From a checkpoint of a small image denoising model: soap at rate 0.002.
Rows from block 10, named by matrix and row number. Each number is 500 + 25 x the weight over the matrix's rms, rounded and kept within 0 to 999. All counts start at 0. Numbers have three digits each.
# convs0: first depthwise 3x3 conv (model.mid.1.convs.0.weight, 192x1x3x3, trained with AdamW), a 3x3 kernel
convs0.0:505491533507498494498496500
convs0.1:488519483484491512484487476
convs0.2:510517493526503527514492510
convs0.3:515526473478501524442515534
convs0.4:491509519510486525510498512
convs0.5:555521541534508497550544491
convs0.6:443516487530504532483500484
convs0.7:495480505495519508494502481
convs0.8:515536470506495520543531523
convs0.9:497524495450505506528495477
convs0.10:516485525483467504476494507
convs0.11:522475519513504510536485527
convs0.12:494504484459497477474499507
convs0.13:470472533522520476496537521
convs0.14:502465522497483539492501481
convs0.15:497453483504554539507503505
convs0.16:466500473492472498498497496
convs0.17:548499531514484492530519480
convs0.18:500504491534468519501498514
convs0.19:516460470480436472451478478
convs0.20:522516535471473505501457498
convs0.21:515485481475521461519481496
convs0.22:522442507465520515541458505
convs0.23:461529492511506476495485488
convs0.24:487468517467528487515508507
convs0.25:527510496544458526552481535
convs0.26:511508485477476498524468501
convs0.27:482525507488460488500493459
convs0.28:513528513499521442538499538
convs0.29:487504496513463530454515474
convs0.30:524531479539545530509521467
convs0.31:488491518501530480489473522
convs0.32:462497499482501526487515505
convs0.33:463548475499485513521485476
convs0.34:499490502510494487487473519
convs0.35:511496529483518490492510510
convs0.36:513490522501503474460504490
convs0.37:481511498483493514528498517
convs0.38:509519519492528482509517519
convs0.39:520554532471458430512479499
convs0.40:487500502520508509503496512
convs0.41:525511546524508534555529550
convs0.42:507513492470507578478532511
convs0.43:486529512479499500480483490
convs0.44:542513535493504486522525533
convs0.45:523456515523475473466509495
convs0.46:500525530484513504506485492
convs0.47:493512509510490514497492487
convs0.48:531450476510506459495504476
convs0.49:506505505520494504519466473
convs0.50:475529465506494515484469509
convs0.51:515532473548460488443533547
convs0.52:496513510473479483481461454
convs0.53:528511494448533505490474525
convs0.54:470500526512537478518498536
convs0.55:513530506512503492533506526
convs0.56:489514556494503491490521481
convs0.57:521469533459576439499474512
convs0.58:484518499511495502485494493
convs0.59:457521478480494481452529466
convs0.60:452510470497466453474461473
convs0.61:473506516518535485507497502
convs0.62:504504519507479518481512494
convs0.63:458500480529502494536493516
convs0.64:500496498536498507492504511
convs0.65:473467468553492467479499493
convs0.66:542488502527510542520475505
convs0.67:529479512520496477505518516
convs0.68:531483503468527513506515503
convs0.69:523499514474493494492481530
convs0.70:564592582626575543628653627
convs0.71:468516491489534519470490492
convs0.72:472526493526466532528484505
convs0.73:477468498515534541530488469
convs0.74:531471524506501497457504488
convs0.75:497473524467491503441522503
convs0.76:502508505506451507459505474
convs0.77:533502485482477477487499491
convs0.78:492500520563509415554503474
convs0.79:482533494481512512489493515
convs0.80:519497498510483515535493489
convs0.81:530459481497470511517472495
convs0.82:490523504533514503486481493
convs0.83:515525485471504513500506456
convs0.84:533475508519502505488508498
convs0.85:583558553630556561638547563
convs0.86:502516478492509485490492511
convs0.87:526517510494487487483520491
convs0.88:514499516509493519474519514
convs0.89:515479512531498506489506478
convs0.90:506505496492504512528480499
convs0.91:494495500499507509466522482
convs0.92:515493534525501507486518511
convs0.93:469470483488461511545487487
convs0.94:493481471487477489480526518
convs0.95:513499519483511514503479484
convs0.96:509519502471506482523502469
convs0.97:489499525509545482479494522
convs0.98:471528500479495492520504541
convs0.99:493473521433469457475483473
convs0.100:487497487540501518505512482
convs0.101:504497486524473522537496544
convs0.102:523481475457494454462477520
convs0.103:462514512478525500513523521
convs0.104:514506498519473481490521461
convs0.105:513489489501480537474502493
convs0.106:463522530489496495525473510
convs0.107:505496475473503471466494517
convs0.108:527504489523474503474519531
convs0.109:509499518495520509501525498
convs0.110:520510503511493487498479505
convs0.111:519502487507516493480484533
convs0.112:517474486483487526503521503
convs0.113:512538468525460534544531482
convs0.114:479500499508508509481500502
convs0.115:512500539519504493498503516
convs0.116:451560556518479508551528472
convs0.117:574494546595554514579573547
convs0.118:520490485485485533544499521
convs0.119:469496482497482490515451521
convs0.120:507485509520480529509531495
convs0.121:522538540536510575510533538
convs0.122:507500474490482475489505475
convs0.123:491497506496512504502495515
convs0.124:540524527514514476495536485
convs0.125:479480493509512490456508457
convs0.126:523517528496482511521490497
convs0.127:493532497536486514492517532
convs0.128:471509487523527532519472512
convs0.129:440479496477466450492475482
convs0.130:500502511504507515485497493
convs0.131:506488515494489510515460512
convs0.132:463507477526518511498512492
convs0.133:523446461458522533511466450
convs0.134:487512518504497512496504484
convs0.135:511483466497457501493499502
convs0.136:479496484478496508480539522
convs0.137:477515519522500495498494508
convs0.138:491530511494506523509468489
convs0.139:506499508515467487480498506
convs0.140:493497499487506518507490496
convs0.141:481527524483511499488524482
convs0.142:498510512490503495503485487
convs0.143:482492531555494521477512495
convs0.144:499508487516474488510478500
convs0.145:475502511478493454518488489
convs0.146:494452519503503486474492503
convs0.147:463477502508521506484485454
convs0.148:537457486496474568464508543
convs0.149:466484511541477528477519454
convs0.150:504481502481542519481532525
convs0.151:435446434430449483454461480
convs0.152:509462531479468455534467459
convs0.153:459496516521487498498533510
convs0.154:500516490509474476506482488
convs0.155:499468490487480443502472514
convs0.156:444468508489501474464476495
convs0.157:574526512563581539505537523
convs0.158:473507476493505508532507488
convs0.159:508506496486510498500510507
convs0.160:527449509483512500529480512
convs0.161:485495481501491483494517467
convs0.162:494488517500514492507469510
convs0.163:500493496506485507500504536
convs0.164:521486525500513502522469523
convs0.165:501499502483506499537488508
convs0.166:462502482499466507446512517
convs0.167:523504501471497505513486512
convs0.168:522491515510476509521491525
convs0.169:491514509530514496487472481
convs0.170:519536508506503509462508486
convs0.171:535523469477503504473501497
convs0.172:488555479497498488491480525
convs0.173:518498515490529525540481530
convs0.174:460524467500487503472464493
convs0.175:484479494506505514493513498
convs0.176:510484491491498510497498525
convs0.177:450451463495520518505490524
convs0.178:489475499457532507465508492
convs0.179:481512482461510484457527480
convs0.180:557484502577456508482491516
convs0.181:500503513540480528469491530
convs0.182:497486532534475519487507506
convs0.183:512490507510515487492490498
convs0.184:501516471492505509484484498
convs0.185:468533478540482501478491523
convs0.186:520502502519482493502478518
convs0.187:482485524482497484502476469
convs0.188:527492497496510509482498497
convs0.189:514477519536483501511487513
convs0.190:463487501453532465442510504
convs0.191:513526515495494522521537543